A small contrastive audio-text model, trained from scratch: encoder activation gelu, 6500 steps.
Rows from block 7 of the audio encoder of a small contrastive audio-text model, named by matrix and row number. Rows with one number within an expert belong to one neuron, the router's apart. Each number is 128 + 24 x the weight over its row's rms, rounded and kept within 0 to 255. All counts start at 0. Numbers have three digits each.
After each expert's rows are labels from the 100 clips, of 14848, where the router gives the expert most weight on average: "peak on" is the class under the peak; "strongest on" is what is common among them. Only what is clearly more common there than usual is listed. The data: babble in 24 made-up languages, each with its own sounds, syllables and stress or tones, from a formant synthesiser. In brackets: how many of the 100, against the usual share in percent.
# router: router (encoder.blocks.7.mlp.router.weight, 8x160), inputs 80-159
# up: expert up (encoder.blocks.7.mlp.up, 8x160x160), inputs 80-159
# down: expert down (encoder.blocks.7.mlp.down, 8x160x160, transposed), outputs 80-159

# expert 0
router.0:092166114113142128087107156140116145116173119112161125125130098149119141154150112103130114151116111101125117089146139134129145134124114139106095120130099101128131140129133072100099134131213125144116119105114101094116129128128102142110119106
up.0:125188102089136164161153156145090125096100137092140093123109145126130143133123091134121102106141098160142135100099087153150150084111159121104118170139097132182131139137123111152170112150153117109107134112182128124120160117149137120165115128
down.0:147146159114100093118112145126110122155169127145114113102139102136110106110130136106102118165091169137139092112147135089148156128141155082137118104099134093169098142127132117138104146121129171132113146133127112127138088112151144123105125127
up.1:151167137111149086164124122142114059129118168126160090122111149141120159156129119154088163098108172147141126153090102067146151096117150113122116139115104135193115162113106138147140132154118167105115133123181134107103087106136115101143132146
down.1:102179100128174140141105126141125113136129136154103122087125108134132174112134154137133110107139189138116131118107113101142189129117103110105098147144095103175110063155131147125150165155130145098111101119101096146105124105172126133140086106
up.2:128097112122158153113084147153115138152113158131127141139133110123085107125094123176128161115162165142153140177151088114133152137132114096146174126157166164128135122171149163120150149113119164135164118112149117158130078143143108134127123123
down.2:113117131126113140142143150142117135110097091136164116156085128112163128119132163122161085114130112161107143107127137166133109139118101129094136115149082126097160118096126157141146122131140095094131127135140054143137144110155108125105137139
peak on: /ç/ (39 vs 1.5)
strongest on: /ç/ (75 vs 23.9); /y/ (46 vs 16.1); /ɔɪ/ (42 vs 13.4); /i/ (41 vs 12.5)

# expert 1
router.1:095126125124129088121160116107169155093124121155155127142117105116138112117120139148097124105109148138091156165107141137106085089140097137168153088136155142080113101111144132127109156087109105102174114177092105123122159135162164157145112095
up.0:162070122128120134130118176108120084145117159132097158140093128152135129112102115121129144146103130150137097053127151147099131112141129151120124125078139100117159121132121160123127112116086104108105094102132140117101122165115147134120139132
down.0:168104112098085176135120201114091130130139120120108125109103153127134135115117126071169122130141135145106126086124123158106136158132152115119120121092143122131122132152124132123120095138127089076094140088103096101104153144128137102095142149
up.1:100094128160198127134111153151137136143152143124143128129110111132115140183120100108120121138132134111124132153123149165179191118086154102127116135138144103126160141137106122125148125116162129109141147120116150078142149141137090136087132114
down.1:091086130157144126146165110121113085079144146153164106171085079106147124120148127124111183148138157087179165184125148107120121093087115142105091159138109119109145150114126155135119139129131127132158129152155151068142145143088113152107146136
up.2:122163132129128115124131147142109157132155124147116118136125114151126109136085161087110103126121146110083132113127138096166182107112149097095111158099115140140147125118131140158125119143165165109112151126146123082140130110171094109145162167
down.2:101147120137139140144151130131128119123099149134118142156166152149144130160122142139113135085126136168093117120127141121116116131158166110105157154150143151135154185118111114141191140142084147082153136109125139123110141095099172150151153150
peak on: /ə/ (53 vs 1.1)
strongest on: /ə/ (63 vs 21.3); prosody: stress on last syllables (52 vs 20.6); /u/ (49 vs 14.1); /j/ (43 vs 10.4)

# expert 4
router.4:148098167155102123132141114140133081172106104070092100118126164091146171124133153127134111164108092130139105140124116132154133221093158158167100124172096158169131121094115133138124131134111107171145161116115153155135097129130127144099148100
up.0:108152208120107126138111113165144079130132153132115147142122159094115139164148100143132129169053139160111109118124159143153178107132154101081105137114140133102146171116119110132116133112185149156130132105135131098099086093089116116157167189
down.0:136125173129089123117144130111078142097090105156133114113132119116142121141129124137102111104150134177120119143107152138107131104158159074114114129159103109121139132099122156159155104134095148108154118153086097166132177107160135122140165150
up.1:124119101111109081077104121123099155150140127134115119129107146124107115123158122122140158145111119100100126132106110088130146111133117115139124139135113086130120193107136124132142106097153187127159142149142122103140106082168119087137116122
down.1:125143089149075085123164144123140140133134161105138095135143114105150090111151170155138119109134120133107097108157099135134120109082117169158071160115170164137118141113109130092141152127140097133112122141126149063106155140127179100154108085
up.2:155141111152144110121128081176143130110136155183099127128148121186098126131094161138114164128120134105124141165141118120127116128158165119150124156119167133105158099133134145156109121134111132100140082115144131179131116099130115146121131188
down.2:135144160117117140125135178144159100113143085087118104091094108094176130157157137112106082116122121149125117150162094107138134128152135136130094122142146161126118099123134164130107138160191072166115149091131102136122124154107148151148114067
peak on: /y/ (78 vs 1.4)
strongest on: /y/ (88 vs 16.1); /ɔɪ/ (75 vs 13.4); prosody: tones (71 vs 29.2); /ç/ (67 vs 23.9)

# expert 2
router.2:149108136105113158146063165108101150101106111127083136120151147174127120122133103130116134129134129158157144125128101117080102112135136120090131111135165115168120161154145153091149112166076121143112133102138109136150151148123133097134092138
up.0:152145086129127095137144086134146116149123132095169138112135095141130103091089154123090130103142164118130138177142123125111127141169089103160135121116168119120115094111146101090086129098123164173145091158150125140170124132135150132136100166
down.0:166079182108131132133144144111132131171151110119111102150100149105119154139145122140123115133071144163154072090121121117144129138149095105140126059104073128096085108112123150144125142150117145086135164111102132103163120126146115136103109109
up.1:163131134141112118121111091146155124148146149126155139169142133068132114122120145141151111140127127131155147146121158151147149122115077126152135102163192137103133137146120106069124159112169123136107117165117131118146108118110098138112168164
down.1:102150148142135145138124080164140104145141171178123153114120140098109155141121103118114116092138137121127145116142114119142121104132110133099110079134134143142140056141106158145128105140161096102103130143114171104101106097136109132136149144
up.2:110119106136136105099108153124143146101161107136135118165131123129162107150134098125148114122114160129070181127166154113136113088151065111145110105134125096119108188131124120116133137117178121103110144133105136057167149109146135136101135106
down.2:094122094128138140107152172156159155077140092131121116142124148168142101157081109115100105093129124146074116124135160143133127137145151164125104118113149147127145169139100108119102127105151120131119181102144085120147144128105147174151111078
peak on: /z/ (30 vs 0.7); /ts/ (27 vs 1.1)
strongest on: prosody: stress on first syllables (68 vs 24.6); /ts/ (62 vs 16.7); /z/ (53 vs 17); /ɑ̃/ (49 vs 14.4)

# expert 7
router.7:123113126100120142141095121100106137141089083136143123087132109123109128099121126128142165142159147124166159118159095105146125130139156097108180134103138112138136111118173176160106120103091170115136118140180173132107108110074119074141098103
up.0:136101101127145152099082124144145189158156136143106156189170111119096115145076120160124105100146108133115112148113136128117145171135138147150137077154123130097097118126115106107148108093161128123148098148094100105146136156170109132084132140
down.0:135107115157114168165112111108079121138115101142138123157103087148135112099135142179133142125121144125135136171162178125100135133116145135111129114152120117138136173114161101118146120125181158169155137159095093136146097096096103125093169159
up.1:137109116117133147119076104141137178153130127169097148137174129123084100130112116161116117070153137138118126150101135154125166161146140110148146081162132144118113140142131118101162095085154142109115103143092096133142129127166118126065117157
down.1:143095087135105154148120118094097158125092123147120115109107094192117121126092158179126130127127168160129147143152169096134122175144121136125182096137127120145155173111145128121115139118164187180163137139109107148140108077106109103110144147
up.2:132143106167083138100163129139115102113142096141127151115131138115157141142124134120125065108091124160120108111122119132121112077097134164086100127117138126168110124121109131124116113145136094159130144125111109135093128150129132146130110160
down.2:132133094138100129143130188124127135118109136097143107114063133161154155127121126158115096130113148137121137124155108131086128159109100126073133131126079155125069102154132143117138131157180106128119157124142112090139162120106098103113106115
peak on: silence (100 vs 41.6)
strongest on: prosody: no stress (54 vs 25.6); /ɪ/ (44 vs 15.6); /ð/ (41 vs 11.2)

# expert 6
router.6:125156116116192159112114119105111078131104138117160159118115084086133131108128104083141159127157146099135131116141118139137152066088152176138148103137169108196135158136114173087100139142090170109126108112163103159135097116130100149158120125
up.0:118147099088134170103121069126114078112146145063152125143110101098132126156134115139160159150122131083133133166161164141111158104086117159152096104143144108147115157136092109135138089124115129149125125097122109136097124106091115147167124122
down.0:129137173116178198153093111144111112178105147126128164145116133101148115121111125158160107154105139127141149120170145154091101134122120116111127111144146101138111097166089120162104120145114111125110083105136114149117124103121140128117163149
up.1:138105088141144154099110121150104117119131141120105131148124099112086129091131099148141139103173128100118127143131156148142179111136176139161134153112137098118130143094124107125089083087172184116147107096156127128111110118136118088180129166
down.1:135122109176155120103118080121156151130155143173148163130141146118081120138113090123144161124185125083136148130148123132149125139142129146131162151124150079109124131122145137106106157114121190140136075104151137159140078123087104113133173151
up.2:168120104124140146130125109129091111123153150085124102122116102095119157135133105105136142146140145061153130132140138152070133145080097172161072093133131118163117159121075090114125116112128130166147125105086128094125115118115110074144171136
down.2:142121160165175166148105105150115112141125143160146154116155138088101126131104109151163138167131131107148150148169135125106123103127116102109130127134137109123122131148096133197098084139116142129158100089130149133113138080104111091136136167
peak on: /aɪ/ (63 vs 1.4); /p/ (28 vs 1.3)
strongest on: /aɪ/ (74 vs 11); prosody: tones (65 vs 29.2); /p/ (64 vs 19.7); /ʊ/ (59 vs 14.8)

# expert 3
router.3:114102120127141124156164152122105112147105127161114128134080143144138106130105138153151115088151155190112133099095141097160119115178093110113144165115072162108147119135098135153188126143126124078099163122141126141138143117123159104155127146
up.0:149129125124123086125172097118130090187122128115142145105160145162115117142157114137127148141130113081148092113120139092105107154099127130123132131171083100193109125082169128159125124127112152190133126106144173147122124129091122121105128095
down.0:105120153125118103161178125130180154117129120102177134144110107132118102144107111123153094162108130112123164116158101135158118121150128110163143106097155108098129122141125112144117187119143117107124134107145131142173122106142127112148129082
up.1:097130120152095129146119080158125107114113148108141153135138149104106149175132098147108134138092117131124133132115160147167140133101160104109131143144124135094140159107138080150118099100164145164144130172089166085096135092129163120130166160
down.1:140123195149073096160100088141094137086080136144129147132139166109148131113170096149088129127135111147125098142079155118122160113114111108120095122156140131111153140127119144118131114125118131148142148201127133139127135100150103142160129163
up.2:140166155100135123100160097168192121149160125150153152125174134122102125152116106153154114162108147127138107117162140124127099154123120067180147137097126087123101114128166112160148140124102149151156106085115118158102130124125161142157139125
down.2:141111119138150121143147090114141090154091159128135148154124124118110151131145154145148149159121124121161107129144148109157124163086126092149145140153112137121128101145148135129171195134099128128109114133154198122148150118092123151161119104
peak on: /t/ (37 vs 0.7)
strongest on: /u/ (77 vs 14.1); prosody: stress on first syllables (72 vs 24.6); /t/ (63 vs 12.2); /oʊ/ (51 vs 11.8)

# expert 5
router.5:125130126131128150157126095145154172151141193117082143149186148167109103170113098166147116110109093087130137155148148145146125119144104084120104168101167136109104107158110127156144123148141122180098102144119132111109155133119113109131150170
up.0:126129081142167155105096118139069150130136119139126114130129098110117125114127105131128151076183145141152151135116123108125152115139142144163151142166113103157105131113105149120093096117115192117152142131139108160097120168178122116106132119
down.0:116117115135097110110166167145119112121104100134139131148117167098158161111123142106137084112103125170076143069139117109125095131085144141118158099108117119129158156125147143123121166127119106085118165133124129163126130100138159183125131103
up.1:138065094123102093089131116104077166133140124171091122126131091134072065095133096132121126147136187131101129142158149104139123124151154098135126147116158127127116130093146139149117127134097169097187121160136112144144152090167170116133135146
down.1:110147118128101111096130115143139124124151137162177147153160099127141142128112174156118111142125136130128114157159081156129106157101093139138124116133147160116120131153119083117108116095191082113087073134121146129136119131113108133171128100
up.2:114132119117150089097150126133141072171147092149151113129142141114106120131117159080140166171109103102106124089141114126150134153123126151143124153160114103149103130102133137137146133120117145082130129100149177155119083122109112135082143110
down.2:143143119151129115115094113170124162148119119138141147095158148161153137134132114100124091116137114171127152170130133156138115108130168116145150135128142113092169122143116101108156165064137118111099105138168122119095146143151154167131117101
peak on: /ɔɪ/ (59 vs 1.8); /ɔ̃/ (32 vs 2.7)
strongest on: /ç/ (74 vs 23.9); /ɔɪ/ (60 vs 13.4); /ɔ̃/ (53 vs 22.7); /ɛ/ (46 vs 18.2)